Rows from block 2 of a small image classifier, named by matrix and row number. Rows with one number belong to one neuron. Each number is 50 + 10 x the weight over its row's rms, rounded and kept within 0 to 99. All counts start at 0.
After each neuron's rows are labels from the 100 images, of 14976, where the neuron reaches its highest value: "strongest on" is what is common among them. Only what is clearly more common there than usual is listed. The data: single toy objects rendered from many sides on busy backdrops. In brackets: how many of the 100.
# fc1: MLP up (model.blocks.2.mlp.fc1.weight, 768x192), inputs 48-95
# fc2: MLP down (model.blocks.2.mlp.fc2.weight, 192x768, transposed), outputs 48-95

fc1.372:43 50 46 68 53 66 45 52 55 32 48 65 46 57 55 69 51 43 55 50 61 64 59 65 41 49 42 76 59 37 47 61 43 51 53 44 59 53 52 36 46 58 38 51 59 46 45 37
fc2.372:61 52 66 53 48 55 42 66 30 55 49 36 27 73 53 43 59 47 57 42 48 56 38 57 42 39 25 44 54 43 38 64 57 42 31 41 64 52 60 38 49 56 70 49 59 47 43 35
strongest on: ladder (34)

fc1.366:61 53 43 54 57 40 55 50 57 44 63 57 58 53 58 39 43 53 41 68 45 43 52 42 53 52 46 52 37 59 57 42 55 53 57 62 57 41 51 44 58 52 54 42 42 63 50 48
fc2.366:27 46 43 49 50 53 62 41 54 53 65 50 38 71 66 48 34 41 60 42 69 46 48 57 59 39 52 40 52 56 50 51 58 44 36 56 42 55 61 40 43 38 33 43 39 37 50 49
strongest on: red (28)

fc1.348:48 31 65 64 51 66 59 57 37 62 49 46 48 39 52 54 47 59 76 58 63 43 44 44 40 43 56 53 52 57 69 43 52 49 43 61 36 38 61 59 56 42 61 52 60 43 40 55
fc2.348:56 55 34 32 49 63 50 31 39 25 51 56 61 65 43 49 31 47 44 56 57 41 52 40 41 40 51 56 41 39 50 60 53 45 54 61 55 38 45 54 55 33 52 60 75 41 56 54
strongest on: ladder (30); blue (29)

fc1.114:48 54 49 57 53 51 44 60 48 67 39 52 67 63 45 37 37 73 54 38 33 56 66 52 46 43 62 52 53 54 53 43 48 45 32 58 55 20 28 30 53 57 51 61 75 47 46 60
fc2.114:51 61 59 48 43 56 26 49 59 41 48 64 26 29 20 52 37 51 50 52 47 47 47 61 49 52 53 48 51 52 68 52 58 57 62 60 40 31 37 55 61 46 23 55 63 30 59 50
strongest on: red (50); hammer (25)

fc1.394:56 71 65 67 51 47 61 42 57 60 55 45 51 55 60 58 48 55 44 44 59 32 58 35 40 51 62 51 21 48 43 52 49 42 39 65 68 27 53 53 43 38 47 60 61 67 42 43
fc2.394:55 42 38 47 48 28 39 58 55 45 68 37 54 64 70 63 56 56 36 56 54 45 50 36 32 43 39 42 56 53 55 58 52 55 51 55 50 60 54 49 52 57 54 59 53 52 41 34
strongest on: hammer (39)

fc1.314:52 46 54 45 76 42 31 54 58 49 45 50 44 38 49 50 63 49 48 69 53 22 49 65 58 56 55 59 49 67 68 51 40 52 70 50 57 43 45 48 55 43 55 43 53 55 70 48
fc2.314:50 52 56 27 41 45 46 51 35 45 44 41 56 49 37 36 45 62 55 47 41 52 56 46 48 45 48 63 61 60 42 60 51 54 34 63 57 65 47 57 50 52 36 46 38 41 50 65
strongest on: ladder (25)

fc1.508:58 51 50 56 54 38 79 55 52 68 32 44 51 55 40 66 52 38 47 56 43 43 49 46 55 42 47 73 44 50 41 44 33 65 69 33 37 59 44 39 43 48 38 63 58 54 67 61
fc2.508:57 78 52 30 47 64 56 69 49 38 56 55 54 31 59 37 54 46 50 57 54 46 56 53 46 48 54 37 46 65 51 63 53 67 65 49 46 74 47 37 62 57 43 54 61 62 60 25
strongest on: yellow (26)

fc1.324:54 45 33 62 52 47 58 60 59 64 54 52 38 77 27 68 42 58 44 54 64 62 30 50 56 52 36 57 55 50 52 36 46 44 68 50 67 63 52 65 45 67 45 63 49 51 52 54
fc2.324:67 37 68 53 50 35 37 57 61 42 50 56 43 55 61 42 43 50 52 49 40 45 50 44 55 27 54 42 76 47 33 61 61 72 38 68 39 49 35 52 37 77 55 57 48 42 36 59
strongest on: purple (28)

fc1.660:59 33 46 70 61 57 49 38 59 46 51 50 63 55 53 42 62 46 60 47 36 29 63 43 56 50 68 41 32 50 58 67 46 39 39 25 51 46 54 49 52 47 52 56 61 62 45 60
fc2.660:63 51 49 34 60 58 43 36 44 46 67 48 62 43 65 54 54 67 43 40 57 41 26 51 46 40 45 45 55 55 33 55 50 51 30 59 56 57 48 55 46 37 65 46 46 33 38 37
strongest on: hammer (33)

fc1.367:54 57 39 46 70 62 49 33 56 53 52 49 50 67 47 48 43 58 60 64 59 51 63 63 52 58 63 53 46 43 54 42 73 47 37 59 53 54 45 43 76 61 48 61 50 47 48 54
fc2.367:41 48 67 53 40 63 59 59 42 53 34 51 35 45 51 49 65 49 67 51 60 51 54 55 69 53 49 63 58 47 65 54 78 49 51 64 38 46 38 57 52 53 43 45 30 27 57 43
strongest on: red (53); hammer (25)

fc1.613:38 55 61 46 38 63 45 48 42 42 57 70 44 48 46 53 54 47 48 39 66 61 62 53 48 52 49 49 56 38 45 51 42 43 65 57 45 41 49 66 51 41 59 58 60 53 63 45
fc2.613:45 63 36 44 41 57 44 51 51 50 57 20 55 54 50 53 44 39 52 39 40 54 58 64 54 39 39 47 55 47 43 49 53 40 72 56 54 62 54 58 44 57 50 39 60 64 43 39
strongest on: orange (26); candle (25)

fc1.598:29 48 68 57 40 45 56 62 42 51 31 40 74 43 60 54 62 66 40 55 53 48 40 48 57 36 56 50 51 53 54 46 28 50 33 48 58 46 53 56 50 69 41 61 58 49 57 50
fc2.598:53 56 61 60 56 45 50 42 42 53 65 52 40 49 61 42 56 54 69 49 39 38 50 41 58 27 45 35 67 65 49 54 41 64 42 54 49 55 54 53 44 39 47 41 58 53 46 40
strongest on: red (37); hammer (33); ladder (27)

fc1.647:50 47 60 44 46 45 53 28 51 54 59 36 35 52 45 67 33 60 62 41 47 33 43 46 46 62 38 39 33 37 58 51 62 53 63 61 70 54 72 57 38 72 48 42 46 48 43 43
fc2.647:61 45 56 44 58 38 34 42 45 57 42 72 55 46 56 33 62 44 54 46 65 66 54 42 44 46 42 58 66 49 43 65 46 52 55 43 54 51 56 54 55 43 46 74 40 44 65 43
strongest on: ladder (28)

fc1.232:51 65 41 54 53 69 50 46 67 35 61 45 60 56 73 47 61 52 54 63 61 52 63 53 40 38 59 51 69 49 59 57 59 69 48 55 45 53 56 73 52 54 58 39 62 64 46 55
fc2.232:38 51 42 63 47 41 29 49 67 45 62 34 36 53 44 58 38 40 44 39 45 34 47 59 53 50 57 72 47 75 50 68 44 56 39 47 48 51 62 54 54 47 54 37 36 57 36 45
strongest on: yellow (25)

fc1.51:63 72 52 44 60 60 51 63 58 44 54 40 58 55 59 48 50 60 50 52 56 35 31 65 34 55 51 54 39 47 38 60 29 52 44 27 56 59 73 45 44 40 58 52 61 37 59 49
fc2.51:48 47 59 61 54 33 65 40 42 53 66 37 46 43 64 33 65 30 46 44 60 37 49 43 76 47 45 40 38 54 48 48 44 27 42 63 36 39 50 42 44 59 63 69 59 45 49 30
strongest on: yellow (34)

fc1.501:56 54 49 64 44 45 44 68 58 48 47 62 32 66 49 61 70 45 47 61 46 52 48 54 48 45 51 33 28 37 52 51 49 59 50 57 53 43 58 57 60 56 67 54 72 21 37 37
fc2.501:48 58 43 53 50 47 53 55 61 70 45 44 45 26 46 53 34 54 50 52 49 39 58 50 57 49 52 69 56 39 50 50 61 50 52 63 52 63 34 68 64 53 45 66 69 46 38 44
strongest on: red (25)

fc1.686:51 53 54 33 59 57 49 60 62 51 52 48 50 52 61 68 57 42 51 57 51 54 55 36 61 63 40 49 62 57 58 58 43 42 38 40 52 19 70 50 48 58 58 45 43 39 49 27
fc2.686:60 57 60 45 46 41 43 61 33 59 49 43 28 63 36 39 43 55 49 40 44 61 55 48 42 51 36 54 46 44 49 47 34 43 66 64 67 46 47 62 54 48 60 50 57 49 68 49
strongest on: hammer (25)

fc1.1:45 50 55 48 79 43 68 57 57 65 46 66 54 36 40 57 40 53 46 56 52 58 51 45 49 64 31 59 55 40 43 51 62 59 62 38 61 62 55 58 28 61 43 34 55 48 43 51
fc2.1:47 56 59 61 56 50 45 35 52 45 50 59 44 55 44 41 43 65 52 49 53 50 47 41 61 56 63 56 49 55 61 45 52 42 52 67 48 48 58 49 47 48 58 52 57 48 38 64
strongest on: purple (36)

fc1.449:50 65 60 51 42 53 59 42 44 33 43 63 53 33 53 45 19 59 35 42 39 51 44 40 46 54 56 60 54 29 55 42 42 54 53 43 45 59 50 52 59 71 42 53 61 62 57 49
fc2.449:43 46 53 57 39 43 62 68 23 67 41 48 31 44 67 37 46 48 43 28 60 43 36 59 43 45 41 53 56 53 59 51 68 58 45 52 60 54 68 61 40 65 63 46 61 67 45 36
strongest on: red (27)

fc1.705:56 43 39 61 34 35 43 58 65 33 57 55 40 61 57 61 55 61 58 59 45 50 40 64 48 50 65 62 65 69 48 32 60 53 68 28 45 60 54 46 58 46 49 59 41 68 39 52
fc2.705:37 61 56 42 35 58 53 35 52 42 40 46 66 54 50 39 58 40 52 46 57 44 61 44 60 42 44 39 38 42 42 38 48 45 53 57 62 61 60 34 53 44 37 60 49 51 56 56
strongest on: orange (26)

fc1.573:63 63 41 69 50 46 65 55 42 46 86 59 61 40 39 58 44 51 55 47 40 52 57 42 50 51 60 57 38 46 57 39 36 35 35 58 47 63 52 64 50 48 52 48 43 44 42 50
fc2.573:34 46 46 42 45 50 59 48 51 54 55 48 53 45 48 40 57 60 52 54 60 47 64 54 47 65 45 45 59 64 46 29 46 44 36 59 47 64 57 44 31 39 51 35 58 79 43 42
strongest on: orange (25)

fc1.329:49 42 36 53 43 46 49 44 36 62 34 58 53 53 63 47 33 39 70 49 51 48 61 45 58 46 69 63 40 56 48 43 44 40 37 53 40 53 58 49 59 65 61 60 57 55 35 54
fc2.329:47 57 45 59 50 50 48 68 75 31 52 59 50 49 38 56 41 67 54 49 44 57 62 50 50 61 63 37 38 66 50 46 54 60 49 39 64 57 43 34 32 70 40 52 72 51 42 45
strongest on: red (35)

fc1.56:54 46 55 59 60 55 48 49 48 42 48 62 41 54 45 24 53 49 33 52 49 53 56 38 46 52 58 57 40 56 40 63 45 27 48 44 57 49 45 28 38 50 66 49 37 35 42 53
fc2.56:56 55 57 45 49 38 34 53 53 54 73 55 51 69 81 47 48 58 40 56 47 46 59 37 23 47 56 33 54 51 51 52 31 54 63 50 47 60 54 48 56 61 55 52 54 40 55 46
strongest on: hammer (37); blue (26)

fc1.124:21 36 39 48 73 38 41 65 60 56 57 36 54 58 48 55 43 45 40 56 45 66 44 28 51 60 54 46 39 48 41 50 48 45 49 38 59 38 54 44 56 64 55 69 56 47 75 58
fc2.124:36 47 59 55 65 76 48 57 49 39 36 41 39 31 38 53 48 54 65 34 62 32 46 57 53 57 41 30 39 58 47 34 52 39 42 53 48 56 45 51 58 54 44 48 64 46 56 32
strongest on: yellow (31)

fc1.728:42 52 45 31 42 51 50 64 46 56 50 51 64 43 58 50 63 66 48 41 64 57 40 40 42 52 58 41 50 47 63 48 55 40 32 61 61 45 44 38 50 43 25 55 34 65 41 60
fc2.728:39 30 53 70 26 53 62 52 72 41 48 47 35 43 44 75 37 55 45 52 59 45 48 65 55 57 51 57 36 63 40 59 60 48 49 36 60 74 39 45 44 41 61 64 52 56 42 43
strongest on: hammer (30)

fc1.706:47 44 35 54 48 52 28 53 52 52 48 68 53 36 59 34 44 56 49 60 39 52 58 39 39 62 35 49 35 56 40 57 53 44 47 51 41 44 45 55 59 40 64 51 40 40 48 53
fc2.706:40 52 46 42 51 43 43 48 47 41 54 46 41 54 50 55 38 44 47 57 60 38 44 57 48 56 34 34 43 47 55 64 36 62 59 66 44 48 35 50 62 49 49 60 38 50 52 70
strongest on: ladder (43)

fc1.556:51 64 41 59 53 62 49 51 52 44 39 37 40 39 47 49 59 62 54 39 40 29 49 43 58 42 37 60 33 44 23 54 25 46 52 44 56 58 49 68 34 38 53 57 59 43 43 57
fc2.556:61 66 59 51 71 54 66 56 52 29 65 41 75 52 67 62 45 62 42 71 28 54 51 51 50 58 41 44 60 64 27 74 53 47 37 34 45 61 56 50 29 51 58 51 57 42 64 50
strongest on: teal (27); hammer (26)

fc1.33:79 57 49 59 52 58 53 44 38 70 65 62 40 44 56 59 55 43 41 53 50 51 27 45 44 56 47 59 39 35 39 43 36 57 53 65 53 45 51 52 65 36 57 61 37 47 45 53
fc2.33:53 42 68 53 55 47 66 31 36 53 55 48 61 51 46 61 42 38 40 33 44 40 55 55 53 47 61 29 56 36 38 43 49 48 23 74 56 51 47 48 45 47 62 45 52 59 55 55
strongest on: hammer (35); orange (30)